A small image diffusion model, trained from scratch: 145000 training examples, 7.2 epochs.
Rows from block 4, named by matrix and row number. Rows with one number belong to one neuron. Each number is 128 + 24 x the weight over its row's rms, rounded and kept within 0 to 255. All counts start at 0. Numbers have three digits each. After the name is the row's rms in percent of the matrix's.
# fc1: MLP up (model.blocks.4.mlp.fc1.weight, 1536x384), inputs 117-155
# fc2: MLP down (model.blocks.4.mlp.fc2.weight, 384x1536, transposed), outputs 117-155
fc1.1100 077:153134142164120120117110102118136104169135182104141133101160106131140115099130142080117132118118145139112103105102141
fc1.1101 092:111157123148125135096148124106110138145172118125190125139190142101103141151131115104163173132138128121113102100127113
fc1.1102 105:134128163155107093139112125218161132111067131107182119130141147119094172128105154131128060137117119121132123097135120
fc1.1103 082:097130135131108147158090130111170085199130127134125085110095130144097109114084135130097151132089136131110152173139131
fc1.1104 107:117138168096079114098132121093174149114108167140092151092139116116154145134116117102124138145125086099147085136134050
fc1.1105 100:135138119129108106167108097114099130148096131121096133124165092101123148105121102142107088183124146124157138101128111
fc1.1106 094:108100159109136178115157120125132134073146102105112112098089101138118133133101099124129153090139122115145142077105130
fc1.1107 122:099123084134085133101108160154153165146136100135076115093127115139132142113182109143129168111106127132150131152116116
fc1.1108 079:137100170129139125106130122099096113183125121095158119084119118130119172133091133102142136140120107122134154134152122
fc1.1109 081:118157163145138122115111158116155130109123157110167148162082123154118142139135110157152110095149099151154100174104147
fc1.1110 082:155135094113104148089080128127144183122169067083124163161111113165111125140090133153117115118098098119127136114112143
fc1.1111 104:158141104188122105078100145126102117119113160130115130130134108117150108136141137144137136128135086144123085161118103
fc1.1112 077:125132086109136137143100129157137138160173132129154125136105105101144139114103139141100118136156097136104122103133105
fc1.1113 124:123130088134143137140107083102138133132154133144141110156114115150145105128128139120137087112083109126142091118130149
fc1.1114 080:121153084109149099090113152108148091129173127120141128099156115110150140151124098153126132186096139085162125148121142
fc1.1115 090:148120141137118141137150124119157139148124096121133156139128116096125115109154150177137097110139114142134114157149106
fc1.1116 095:144120180159137097152114183158130147129106116167110137144133125092172164144139157111111087162140067140195102124131144
fc1.1117 112:094137144119135125089125140111118145101100118154132134117106130143077114147135181113079120125121125109140121128111119
fc1.1118 089:111133131174147115059110080139103122091092111152118141174116127092117110133144157146106133121122143125149112170145123
fc1.1119 087:127124144141126108079159132159116135125100135123143118115096124116159126123148110116121122129152173145096113105128139
fc1.1120 084:184121117092128099155145150204123157152104107089116111113137146103155159118136106120119125109133131119164105127129130
fc1.1121 094:118108079121124126113118114142094118115177113128153107126135143133143143093121118128136130128160094111075142152162112
fc1.1122 092:123143171124147159070095076139091124124176146132160107153132132129127171158110138158096121119114129143089134141155141
fc1.1123 105:144127136118135187139148128143161117099101118141121121077111140133146115169098147126128123100129062121120106082141151
fc1.1124 086:108129127065118147118136080101147106152131171122153128127127148139146120115117130113145082117134110116140089042114137
fc1.1125 093:159132115176086155122138165110132134114142099090110130083123116133133117128176134131115137100170088160136117177140121
fc1.1126 081:105128179151111136120172173148157118154140061112143145137098111109154091105150108086167102137154128148088078105131121
fc1.1127 102:146123125145195133101108132148169125147093165121131208136142121139157160124127119124139138119085117136121124125112097
fc1.1128 089:146123111124113106108125137168144124142096163161140104138100126128123153103124127196106090085124159137130104148155149
fc1.1129 091:125125163089137121167125115060133118122127189115163130139144174136149117153134150136129162136127111141146132123162144
fc1.1130 094:089108074125141145091109115143208119116141143063134147135091106119125096105143140125147132118167116165113135146125141
fc1.1131 101:135105151134112126090098112135063125140149133166079113119121126120152148127118107147134160127113142129127099113151125
fc1.1132 084:141136157116098104091132116134150139150149102127132167152132109096156123140122113108107119123095145153079087081149122
fc1.1133 105:123114105099129120167144131103128078142113157109144109113104114133089142136126150103134167164077134139139145137108114
fc1.1134 090:141118102089131158127111141143127148123120108094158136128082106140135126135122113147162122109117142138110032136099121
fc1.1135 094:155122112082148149102114159129132099126115138086150143129083166174142133108111133145131109146179094127113168141090104
fc1.1136 123:085090090122122170131150175110108134142146086159110134095113114158152096122122129151139116148104135130119115151132168
fc1.1137 139:148146135081177128122149114140127140119089133112097111137102114133125117122124135118110127148099138146130122125121142
fc1.1138 124:134110109127132165102176102122122137157150113168126111117125097122147152118220099135152166133125168159110126126166143
fc1.1139 093:139139164140164101150089139140159148112104162148155132122138160131109120115140109118122110114130125098114110082091090
fc1.1140 097:152154164140117090135129135114116141170106110129131121112079142162160087124102126150150089130144127131117126129129129
fc1.1141 094:157123179139137104117126094182130128147139137129119133145139114122109113112126107120142122136137151135155117122117143
fc1.1142 090:127101215136124124148136193108120153138163124137137151116105115122151147158112137170145139149135128127183117174148133
fc1.1143 085:149126169128124114101124153103122158108152113114120207109130115132133144148097131111155131103121148092124112160097113
fc1.1144 103:108164176113134145095141116100110134137107102096127156113114149110147128127157115134149104112140110117209127141138155
fc1.1145 101:109125159129138171150117118065161119137141101143151139145165118146129130112103108136125097119112129138167096089122109
fc1.1146 103:110132155115132174086180163139150123132155116079119117136113118136128133109091128163163141103151088102128105167133063
fc1.1147 130:139157143135092123163114156151134127167127130130120137127122146149161161127113159128120113102153126124150046097168101
fc1.1148 093:141154123136134114174109127134140134130125117147163132102103178137140163107146099127099113129129091110123131108137106
fc1.1149 089:149148119110135113156115143082143098148186112144149117122115121112133132095140104113127136156162148113121139113102120
fc1.1150 090:141134096082149135109158114199120079105123107119146170131143131173130111101142116190124158156135092150124130130119155
fc1.1151 108:159156101106146138159136138092129120106159115146164089138117096128125107104134084135108130159128106140136134163124125
fc1.1152 091:123134145194138085148122180135136107146144133129145132122123131145119126133145139049139135135151095152146112165139143
fc1.1153 090:118129119130133075083140151109119111105148111134133172112134110095116148132143172162124163137112120113155134151149091
fc1.1154 108:141145136126109168165139128123104146170141097116095139106127124156117122101149140095169131135098117107110095121115151
fc1.1155 142:155118121168136145171124135115182144103121123153175123079116144140145138144086171137136053096119091123098110155105129
fc1.1156 087:155109100092128075144133135116116122096113124088119133127110103152109085115083160108112077104123131109126147171115150
fc1.1157 093:133150125119124084143134112158127127149111148088133124108105090152144087149092137149143107168111132146132135156140114
fc1.1158 083:135131131162120109130087108089133115154149168143123137146150144103151142134116104131132111179108161132139087101118114
fc1.1159 116:144144116144181129151140108073112123115144115121147062123114148139142092107131063133121124151161114117142118081131115
fc1.1160 100:163093094133143089155109132161121126115112121162180134118158129131124146110118126120110130151092168150117106119127134
fc1.1161 084:132102117102129113147089129128178149141124054132137131134106103131143161108179121150125108142141170107109137102099126
fc1.1162 087:120156142135140119142099128168112091141114174145157111127078101101142118112088132088123110126132145112128035107163125
fc1.1163 093:170141157143149108154117151175148092068189177146143121140142150168121098115058136110114116140106085148109144132106107
fc1.1164 092:147130129070188126098152127091100101141158171138126156156094119085121132134158144098125148113117114118152088128144135
fc1.1165 075:126097123130130107156142175137095094131126088137130135163170160126110120097130160082119134128129134108157135096091134
fc1.1166 098:149133147184144139166156131153099121138162198115160163142098133118116100124129184106123119097135175101108087157162161
fc1.1167 088:175127147122154146181148127141126116103082122083120142109160102121125131112155160098116154114129147122146105116139100
fc1.1168 093:120126128172130109136119108139123150179108120114100173115138110125123135106107123146092106124125119130137148129123109
fc1.1169 104:084114088100140129121114109091116135143055102108136115117124102142128166117085139148143163141103169127116115087108141
fc1.1170 092:168133115136125136111143139211141135137134176162154094135156104199133132158136121107124142109094124131167135126141160
fc1.1171 083:120117138136118128125088142148106109103122101136126184162113121152150131101091145138147120134147135153136120109113106
fc1.1172 080:122120136139144072084171092186145133141121151090117157134105117129146122099131135117145098122135136118111160115116144
fc1.1173 097:136128197150121115169145124155161144141146159152131150103171154121102107107069120141102112157149136136134114158144118
fc1.1174 077:136123125127158115098166113139125162130095183177121122140144137170154091134090121125122132162139064117155102191110130
fc1.1175 092:115116199183113142205117128120169129096138175132121130135108119095154149134110118157124147119139178141099075064110129
fc1.1176 088:121114148143150115114167139085130081143076153131131163128123136139115106140080138145092129190141110125102152163128100
fc1.1177 094:143139145126112132182138129110184139105113120123099140143096108096122117141128127113119131095139122142192093100104125
fc1.1178 081:148119110113125144175100121114138122126130098091141127091111104144108123150118143188145112155169154145107112125136132
fc1.1179 132:137128141157152126080138117124144136137162140136127118118120115134117131119140103114144088107130122089104106110139093
fc1.1180 116:134120114128122125165107121106094112123104159132153105124141100153119125157117089118111102153117140113122151167137118
fc1.1181 090:127113120135115126110104123110141116160165136109166092120128082130145142140118093145112143146098133134091119133118089
fc1.1182 097:120129115104111131189143116151181096133132131139122114143085118157121182112136126104142104149127128169134167157111159
fc1.1183 086:116137103128142120102171155146110124157133110139122144112132116118132115127113084167093125140175104140121134172165078
fc1.1184 102:117097122126101152118116099179144142161132167168133111133149083164128209104123115119137116128127157099061154172130177
fc1.1185 099:087137173118131145093175134114140115132161118095108124137106161107148146161125098124136129135108106117138131142124111
fc1.1186 102:127164159099114132118134109053117163109118134116119132153082122083108099138153138131150123111111108130133078088110098
fc1.1187 132:128138158073140124116125125159165108153178098116134138140187134134129128129109152116123165146092129144139071082127085
fc1.1188 094:102137161132131072153121131114156163149111129161110168081141122122117068096116139135134080141134145101119113122134086
fc1.1189 075:138135130143104080183179172115109109137122072130113137129122143120118128118129100123119150137143131131134114110132080
fc1.1190 106:152106157134138088115097141186094111141105134113124107150158092120143137120125149125154159130119125150146104120141106
fc1.1191 103:143147165107116117080130077108141147116128107118117142074126137105117173111117148112109128139147140117083091125142083
fc1.1192 095:118136121167151095135132110185144132152145101137130093120141134132115145148176115135120144160121151129141128165152117
fc1.1193 138:089167105125126133094116172112119109133099178139120118123105109117107128116145153115092141110132161118165110083105115
fc1.1194 104:109135127115135115172095151146134159126123127147117139132139114138100172095134112147093148137094177107141063139132119
fc1.1195 096:114116069133157121106113115114137137140178133142119117096083128125140136106123133116111121197127097108100115119109130
fc1.1196 085:157118194136118131166159153140144151153133119127135142103139126125144157118131087146101095104152168120131137113080159
fc1.1197 108:146131114109115134125108148183089130160140174133105117111166122173120135173142169140102118091109133104142094160133110
fc1.1198 106:126120104142162146142115098132143128128156095127120141110210133144127143117080115151120124155130120163129122219115101
fc1.1199 092:131131143116148124144100140154115106133127109109152120167118168114133104132144142116131125147117128142171100124136126
fc1.1200 103:113134143111129125122131134120144145101155137130165113130110159135152135123101120143095135155118115146117133128102098
fc1.1201 112:151145087156135142098167115123167124124115127091100140126167117134117113159134123112161135124127138129125119102134117
fc1.1202 101:128144165127097111146108139114152132112164118128122189111159120131106150136113164117107133153094147123129148115117036
fc1.1203 093:162143180149114131127140106199096148118120128119133126144096135128094154135143131146113091102115145110149099135126136
fc1.1204 119:130135156126118092135119099119136138110140107123111130128136159127169157160100107139106091126133102166158067164157128
fc1.1205 118:134114158071141144091087131138108092109143163153111154125203149139112185095100164109125167111113161151157102122144129
fc1.1206 099:141115122121085120168130141167131139138167124144113116083122096125105106151121140144094162123115140126109150127105125
fc1.1207 080:081113086135129109122116132118140134158115136153093144095131107119145125104131119186105089138117124129134126105114156
fc1.1208 088:121100137127115152143120129134112109137154072080142143173121117112138126117143148118111124141114166117159090111111136
fc1.1209 084:135138140135115096161121113088137144124103168122157163154134164163155124160102157172153059168161079095156118104148109
fc1.1210 087:112160119132164148147140132183131143097112148165103105098149157134080118165151124077146132142120134098128123160132137
fc1.1211 124:113148148129108183097150101102157151113128128098093131093166120128135127117141147133125136191137139150137107146124108
fc1.1212 087:139101129122163115196120143137149140106117155143152179149129144146155141133077147116125144146131125114159137097116108
fc1.1213 082:155163138078110096134143120171163108112136162111127152089126134151134114116141123124086156131146154116138158132108156
fc1.1214 091:124146144140130085100126138117113136104151184116154140132113083139143129129115178156148127109151120143130162118170101
fc1.1215 097:150125072138098131173142082076171117156097123102121122139112104145137183113133122167146132159104154117105107149144148
fc1.1216 112:117112117131132143123117134128099156172106145118138118131124142127105159118152082202129162141099140148163132141151129
fc1.1217 088:132133127131130125222108137126125161189134095120135120136186123131127130132150148150127128125156101106120133150128089
fc1.1218 084:109110174123120080110148120177149088108095157103123128131144155119128114105103158155124123127130087118115080050118139
fc1.1219 113:124108127162128130106150127081148129146208131138142173143118092113190102123125120111130105182150132138140120176121135
fc1.1220 095:103085141155122187164143175146158124149088148092121110114131105113122162181140172161129143153120137125136089142134158
fc1.1221 085:110118078144147157189106114159132150153119117136131153141112127122143114139137126151140108130103074132122093154136115
fc1.1222 115:143146148154107100143122130130120140173097126133144146090148149110112103151151177131141184114114161163108079142135096
fc1.1223 091:144128099141115123108128132154184093149120130104075116143145123140148106113131095123158104141141099145113148068121122
fc1.1224 112:107140139150111139112118140141115152099115141125168132141147138147154170099112120180135204154137133151165099165157103
fc1.1225 110:115114149158159147153145113130116142119148103155100149143091162119139119089123051123125101140120110138111125183132145
fc1.1226 089:129134135108139154154113119128124134121154127121158158117092106110114143118137135096131126116122161107118116141136148
fc1.1227 094:125157095140103142157075124093101130169124104186143151124107148130131126130122154153107167119125165137157117149123142
fc1.1228 098:109133115144169138140148160101129112128150147136123142117090124156133141130113110155109100177130111114158122129138128
fc1.1229 086:141126081117123164117168152098133114091137183133138151107104121162115102131108132152134133110135134133119103191112146
fc1.1230 090:149137155151151129076120118200133150141144090123156124118157108150112173151107133113116105123129129110103110167110140
fc1.1231 117:140124107186159137130123125105123133104109138103144149126065099128142100138110123125137151129134158153122100163130131
fc1.1232 111:116144182078137148178137115160123116118095132128118136116163154142120124118127142134106146165126102113159135127148145
fc1.1233 096:140099114109133127132169132151152110149148128123128137129078107126110149176116113099146136159115113098135160079144110
fc1.1234 144:117151118127130145094144101112119103129112108087120103115156129135171134139104082077105108063148072135133141169126128
fc1.1235 095:123143169161091125064130129122140148111140070125123158145177106143134119120121156122135124116141119107154109115111127
fc1.1236 096:127189059169132124118139097095106160125128129165136130112106134075142128135141123135151143108148124131081129147120153
fc1.1237 092:094127117121124148089131153116157113100145091156120113126150168114150100096159115115139181143130078120131111078123128
fc1.1238 110:100114144161125122146124073121099118167118157103152153112179080090127096106108099121123091188133103108135110119075158
fc1.1239 099:115128103173126124103129099188083138153107114101154172113182123138121133104118161092146131110102117156123098086124100
fc1.1240 092:145118132102124137109105115127143136098131177113142144130121105087128115158152107158117166151142150109132116152128143
fc1.1241 091:153115198135139129122105142080098142115089130155143127112126093108114076102127115101120121130151128130102126097127113
fc1.1242 099:107129185148102132182107130150095092117104153144167169111157094108110117133118137133119137134091104131103111157172160
fc1.1243 087:164138172114108166089150138126123140141076167112121152127104170151156101129118131161126112142124103126113117123119115
fc1.1244 109:149141118089133129127150117071157120144162117122139137132102099108110119119147127130115079122143125169125149142154110
fc1.1245 108:101105110122141108110100110198136135133122144159116125117065130109114109138088146119106147125083142156113115194117129
fc1.1246 094:153128121104122123203148132162098141120123094126134144107139137122107134093124123155101135153138134100120138088141145
fc2.1100 090:141122131115116146113079119137124120096105132158126130163119176133098136128106099154144123144114109143127160135154081
fc2.1101 090:124144143108132131152159152115151178132066136143128143109146113090132133161074140117110180144195104087086146130167091
fc2.1102 096:161128132126147170118117134112163148098192142090116105137120112124164107121101150146166145140116110118145143151121143
fc2.1103 085:154128148153139124122113134142108061072110140123078119123151123159140110117163093118134102127143144112104093110190129
fc2.1104 106:108132167126127166133110133101091141107171146137146178149088102114141147128138115113140106155103137097098085136125152
fc2.1105 088:070163136134129123103111106093140110159136124103141115097147125101135135137112121095139118106121160162177112139103124
fc2.1106 097:103112150103122114124144134121104104154115158089127140146097114142151145100108113128114121079134139117073141154099193
fc2.1107 119:157106133111158115093111124160132132107143138138201088131130088142132131134104137147126123136087145144119159104165157
fc2.1108 099:120131129110130177148162139149160176106107122151140159135145096065149120137099066145113152135130117138125110128051091
fc2.1109 071:120133193101126119147117146166130119141120121107158088121121103091103158152138119126143056130135144139155116087114138
fc2.1110 100:153126113139130148147087121123115130117113167127145135107112167207125146132095138071133137137083128117126094150097102
fc2.1111 113:146137066132137152145121136156144145163155106125133147138148137112135106174168126123131131118118129184134146026122134
fc2.1112 083:127096128117113131140097159113096175122111136146125120138096108098086148108087154132134112144205116140123130140143147
fc2.1113 118:127136131123130113135134103153075147119105107115123155123119150131145125115131133140153128157123118091128111093148139
fc2.1114 078:129151083124114125125132143120123169098113141138128114125145159126103132113125137132116088099131134157146121114165114
fc2.1115 108:141128144133120121126118115131110145122151120117155108095134103105143094150134172113133136113174130099117138120104171
fc2.1116 110:115127174149112120158114149114131156117126118128101188134108117057106163147115158180160135162148088113179134108157144
fc2.1117 114:076137135110160121094144144170093119096198140122168116099121152116083099136137123116145090119143199107171153125125138
fc2.1118 083:126146122102106119154122100145098142121137099116079144113145089131137146112140158088130108100150134109132112102126159
fc2.1119 103:130155139110133118156147117113134105122115130095148160115100167182143131136153089098131112148099109135136148129136127
fc2.1120 085:111114127111150111101144162071148147099120162135163111089138116122098153186120111118111132103147150124165149129134118
fc2.1121 086:138099122115123150154095112083124120137099152127105128102082135120091192129125070134093128114122097120099141115124159
fc2.1122 086:157147149152146131126076089148129125097104123102115127122119118130090151081158111080143089204101148149094089107155114
fc2.1123 110:130138109142085145125111113072114092166136153112140159143105095126121104122140150122139113090147075111128122132144162
fc2.1124 087:090144133156156154122131100094124129124125121155117153150135093172130185085107120125096134115113148131106135152121124
fc2.1125 086:148117126149149097120126148112153154164125166115135099171128143132151152159157099118132124083096101119128118127137163
fc2.1126 086:096140123121150169144128147113103142101106139097126119113080141082120116169150118134114160141098125122108173134145136
fc2.1127 103:135106084128113111128137151161139138141113099127101102112120115120146129103161140151136103140129150128098104171166142
fc2.1128 091:137120128143154123123122079101118116114133103130123160103128114182150125086150086094147075113198158133105126113152142
fc2.1129 085:143158139167070108112125147184107116110110089124092123108139121132146131143134144096163130147120086130143080149094117
fc2.1130 089:154089120191111131141076127091072120159128102132084136152126112119158084137163148140064101108101101130131102128135140
fc2.1131 107:167101147131124104120084113140132086113144113146124133075150152129139118122121140117153087073202084140091121145098107
fc2.1132 081:162127139169139128144123092101114149151109138130144109114142157099123134115080123149126128137176143152109139151123107
fc2.1133 096:124144114179101122107141126153126133136145135140097127078104120143133157118145169131128176109108111141164105135184096
fc2.1134 106:150109114108157130115096117115108131114125167141139121149105111145118155145143124131133125116171146130088185128160142
fc2.1135 076:173107136144128132135131126122159107111120126145154110098095094124139110117156105156140128155154093128127131151134125
fc2.1136 112:139100183112163118076128089158143135176152105099127082133169120119128101144081140150171117162115149130145097119132165
fc2.1137 112:148143120116151153065094101126061152147182159114097128113160092115150140135127151107156161145135188114157103113135144
fc2.1138 158:144150148102142100122151136137133155135125097107140126168138104102150123121137134128151161122114136167175150157139125
fc2.1139 094:124113137101126116076118125143149151113132083161151134152123136116107120125135112123154157098104120124100135181145131
fc2.1140 086:118092183155166137102121128185141113105125114099145098135159137156093127099130165132104142118120112129120103133090133
fc2.1141 103:123124180095105136141100137099126126104123107133178116144149137128104146116104078153104124182092212120130148106142142
fc2.1142 096:111122166147160150153103206173139152106101174127147139105126112139143129185108131103106162141125107135134166099156131
fc2.1143 089:169150139127118094118113110128120121155136145130162097106144091120075133147100103157145119095155120130166129118146123
fc2.1144 106:141119165152131170202170145157136134105087093106100115105166157124167170119161142108095103143134117134192126126127137
fc2.1145 088:109145122122106116113134110195114118103117170147163128163129133127149134132141129131077139095127128137150161118133116
fc2.1146 117:117110142115110156156142140132095128109104101103156116141160125151151143150113095137126156147132134146133141109101144
fc2.1147 106:119144148128148156136135116132126163140132092099101117107131090154122095146128123147154128119121121121138176157108090
fc2.1148 091:107093142120140113086122140176120132128138137147146127152101092136135131111136106157105145121137119133124130178156089
fc2.1149 072:137108125152102161079158122167092159120098136107120127142119121108104141078113170110138120135156147135181157175111142
fc2.1150 083:145138080137115127138101102042123109120108134148133102130159127125141161150141062129159119159146075161126145150131120
fc2.1151 113:110112185122110130127126136049191111120085125131157098102149136130123145126079131120126135125142105148105118133163066
fc2.1152 094:106134145134128155137135140129155102088095128154137137098120147088151121185134110163076155153093120143186119113124073
fc2.1153 082:151111151111135131116138132158102129124101101135130107121163114088144172144073176121128139163184145078126156090145159
fc2.1154 082:134142152123142141126159159125163111142122156158098162151101134107135115127127122145127090122155122136137124131088132
fc2.1155 134:140137116128114146099135111147128148109166162076148133126126087097146070081091120149163120116145140139117160122143103
fc2.1156 067:155084167146125113085117151081141144125164145121147148144129157124156117139182094099152160080152128125124116117137144
fc2.1157 105:132126084150107096108117133115105144166145144091097077105155156154165118095162129111106169082128147093132085150117145
fc2.1158 086:132123119109126154125105126169113107124122094122178102118117155099093123076079145110141091118094165137170162132147092
fc2.1159 106:109121114144057115103127148130142102154116113125107099085141093131137099087122113127128110105154120115158102150146087
fc2.1160 109:153113090111170091136100130155140128151129128115148117180146151075139119137156106124125149157128134101091118136150133
fc2.1161 098:139085128097124154111121123134086151122143191147135136123131121137107141096149105119071127120163135146116123132177112
fc2.1162 102:134132135127128092135110128109122099099112070110112168146116185092086124106113189115153108174161136146126178147097093
fc2.1163 116:182139128116143041136122138098127109181102092116160125135125118179129112107155104179153111134127090175110116135103106
fc2.1164 094:096132083167082100140116140157092128105075133120169109123087142080160095142115104167088112098160105144186143131089094
fc2.1165 089:112117122145119056127155167091146101148136170101115121108122132093156116150139106123115164151117160152167128152148099
fc2.1166 095:155140114172138117119124133100107156125122093119130146120105120105156101130135168131102120108109146138116123123119113
fc2.1167 088:141089124115131180119124108141121146100170111133107154113134176094120121148114113132128118104142126101152105135104133
fc2.1168 079:141087121127133123127122134092128150135103158126121104119090151128127139137140143121101132132130111113097116165142071
fc2.1169 096:126151118138145118117146119187139142131196088117120142106155136097139178082091165115160168125134153176107149181137133
fc2.1170 101:146107119163172095154124108071103128151130106126102144153138127154121119149176160122134147124159119101192136137112136
fc2.1171 092:146106109111153084125097083105132096146131123126111095142100111162103128075182173096155086127162123132119113142147129
fc2.1172 076:096170142155113119121194148071109185108110101130107120095120089086111126124146168168138185081112149157154111145111152
fc2.1173 098:137082157138129137080122156125125130080101115117147115155150094092104095136074138122159110166137109123097114108082125
fc2.1174 091:155130131119121107131134145114131175128136085195109121147151096151127119098107145115161133127108099148124144135116146
fc2.1175 086:119121154116172089071151110143076135165129158136150147138136131126103116118087133124136141138096171141131117117168096
fc2.1176 084:154130129130147179122175116197088153129178117114108102137147110150130089122153096114168141126167111124113168122107172
fc2.1177 085:137109155137154097103138133083103145150139117082170131165106119144069134127097150128159127125131107137156111128132070
fc2.1178 102:169134120095138139100119117153141115102152119126134085152098155100140129186141186085146135123146150121135129139103143
fc2.1179 128:106106153097159123120131109111054109123114112174085160127164083139172134166156127117102154088122135126118131103119121
fc2.1180 103:123107165146090122143152120116164114139129100133106119108155157139136083104077113098130091123086131150105128106109101
fc2.1181 091:108145145123160138125115126155119100095113132101170124111117176153116160093147083126131110187137167128057124131145134
fc2.1182 095:110132133116134102086104124104056157144142096112134131149111094103147156105110150122154126125125146137170095098094143
fc2.1183 102:121147130158132086125166186108157168099101137111118134123109163082126159131085090083136141159128097076083121118126157
fc2.1184 106:095116166119154125171135104084072139146178100133137077143153144128102196118092129129115115157159157166115116092112163
fc2.1185 102:104136164141142130175136128148129145145099133133105108107157115097157175124137091117153110187167136102170154124135150
fc2.1186 088:106136163147165091160110139130155143153143162142109130109143095122142152103153114151108108184152126136065077127117138
fc2.1187 120:130110127145060124155101126147109132117125131125137140106118145121127110149114184112090105157132095143131114159142132
fc2.1188 103:146175167133116115112135124129097143112123091174120125153126121092100121152131130090109130169109153136113176114124155
fc2.1189 086:123113140152144068103164192120149146127153199138157117122133135077140120197135138105122107103151139150145133129143136
fc2.1190 104:110146141128144114122119150111097082058107109140147181106159209104087121118146159130122089177091168117097135127119139
fc2.1191 117:125101162122147129150164076150118098139137149118126122107089133124091145115065084122168114153109167130163152124100140
fc2.1192 081:127097147133127098137145170085141167138094126101105134108102098109157172108099129137127135142139172140092132096138113
fc2.1193 151:146096143142100102121154102144088107126122155156139144163147140070181123199119137137095121080172116170140190172105126
fc2.1194 108:141158117146107144134175138114099129140132140165128139148142124098111147145078111102143157140076160149109206113092148
fc2.1195 098:128113099118124165144129158102184114098083124119148129113137129127096103063120130119103118086126150139144168101105151
fc2.1196 091:146089159097119189125163135131122128096150136124155109127162128133144140147113061118120135129161148129123113149155097
fc2.1197 096:140123097146113091127116149121145117141132122123142138082170134182166122126113150087147147087113133119101134109171122
fc2.1198 104:120118152163130125148171113127144143203109163117113113132125175125094165133124072128132119133125143143128144140132131
fc2.1199 099:136124135128137137137110145094127098111110142140116143159104110134120123107160152133104140167131165115137130127156090
fc2.1200 110:126137149147133121109107112151121154130125123155101123110102101105116078106120093123130135149142115102127121111122116
fc2.1201 126:098132160138124116106128145161110114115104132123078120136129136133084096129127141144143135200141156132113109066135154
fc2.1202 092:103088128142134124115143117132152150114148096145159115149130136134133215090085138130145126155128118126131135110112177
fc2.1203 091:135150155140092143137148060090143135143123139147125136125082127106156140115119117109125124091129113167120171129159124
fc2.1204 097:138163115138134140078121133162083142168146091095142074136136172135147105131119113170145092134125145144153150132132122
fc2.1205 131:141114168104084117146147117112136117112168135128150137109073129103147100121134171129075131135124115132131160090131121
fc2.1206 102:148129145122112115080134123102099167155129125149136149106085094104129189110056133115131150169155153126154089102153169
fc2.1207 087:067146084121127126140141094108113191130135103150145119168118131137113111124165112116108143125156140094121123145129124
fc2.1208 099:096108116124154139112163077123126116118127135131122117134117112128125117096115147105144128184130163129124153088116147
fc2.1209 084:133117132115107105144102114201116142137170101121102088168152145167102140109145209121121144163089123144113171158093173
fc2.1210 083:123161100139133123117155159098128131155117144140179182098115099140122109070153117132108141077134102160143150105121160
fc2.1211 125:129132138115127106176121179155121114124117127142085171109120162136127105116161134151133114135144114155149129134126116
fc2.1212 105:141137102113117126099113174141143106112121070122124079119105113120103177118090169117138088171118128135162143145115100
fc2.1213 086:140145135132149087105145126104097104143116124124152117105157118146164133122101131126125156107113153141124105120166089
fc2.1214 092:132110152161088039157105117117133096103141068159105106159110140149128120099119171083163151095098145123106102120091108
fc2.1215 105:140094109124153119111109110130055119107139146117147098137113156125124153148131156132132129081129167119076108151124149
fc2.1216 100:142127143132131132133098125131140118068162079115068103106140163129138146088129108079145118142143105091134107138116147
fc2.1217 093:131147087119108124087070143119139144084142144114175150125154132168080109112110119099099080117080085136105134105123093
fc2.1218 091:108142128114097122113146117117110079105145114121115127164160108107099127133105174117167178093100133131157182170138124
fc2.1219 100:106103108106152138140152112157145127122098122120131172098098156090123087146189099105111126143117145158115160087138132
fc2.1220 089:144132150125114171141110186125132114123180132111131132119114140110112153116158172110113125137102109128111136117117143
fc2.1221 091:133149100126112139099112161083168145102152077119185108133119172102100139167134090119143133132138109161131144113134096
fc2.1222 111:144125142108128128116083126163141117086137186094077120150155139120150123120139115114075162147086119117102156175105162
fc2.1223 089:142155113119111102140140124064098147080112134133148117132162079137121132131113062096143094146111124145170115150097099
fc2.1224 133:150112108122189102093146132104135115065136125151082171106167133130125124154115120119143112129190101110135145171124137
fc2.1225 119:146143079138056155182163152132148118159185148119091145135086097096135109111097088147113107132105099143141178185148098
fc2.1226 090:129091120138111137106133130128115184128123138124178107146105129114118145102121101127115147133196147142141120113095141
fc2.1227 093:111129092098113134084103095125160124075128165153132077133113110174099109142130100135124127083085146154118137126141126
fc2.1228 086:179155115131131104103134093206127166138106102115132110142156143114133166135113131120180126108132133155088136102124170
fc2.1229 099:144120107118125093121154168147138070142126123127116118124106139110131128117120118107130116142097113111089151115142153
fc2.1230 094:144130161128103092143176147079090133160124088143116129109122109089116174121109123117133155127155145143132129099200118
fc2.1231 120:117139114116121130154163120129158130165092110119130106146109142119182130173144126113108147116123111120121140090141098
fc2.1232 103:132125115109122119105115118120154156086158154127160095114141078151131153150141101151155169142149110140122127149124098
fc2.1233 109:142110097135138146124147134107122171068113112098110121153055172109096173102094130148145164160090130137132095174132148
fc2.1234 160:126115139128127091134099141154121166130097131126095104132162114130155091139159092089149126100131154118113095070172145
fc2.1235 093:103105141115140103178148125129081108125136207109089133129155099138134117142108192138102120103149120142153156154066144
fc2.1236 084:087118087085138105123114115155148138158103121090144140153142143114103138104102136135104160126077132107095121120136152
fc2.1237 088:124101108102085101129159151141131113150114085091079142093141136122114137128149088151089112129159092128111116147117145
fc2.1238 093:103136162138124153115109133092114142104159134157082102127180129127101089155091120115175115090094121142124189167140121
fc2.1239 089:121094173147114153120127130094170128124166131140103129107184131110088162148080139148138128121119149126122168126146124
fc2.1240 094:105141133115155120147126121123078154105113089105128150137130142131138134163128107119137115190153136102147128104173154
fc2.1241 097:142102170135063146143117112169159136129148119146122136134147128117140083178041159125161136102152159113154198161088164
fc2.1242 097:122167148131146139073084133122157111115132112102050098043195130118106097167114144144152103102115070117151137146115090
fc2.1243 082:083181143136172132118177150111110159120169110149120140111098125131132134124132086119149154126101105175139157116154130
fc2.1244 102:124118132127097148091119139184137153127144133129168145129146141146126145176126142115133082108121155165134101126129131
fc2.1245 104:126122113111174158099086134030110114140147178146115119136119069105141177141096094120099116169105158141145109134117180
fc2.1246 082:142139160135141119090155154068123101176133168105130087102129123130155094141137120134118148133162143142112134138134083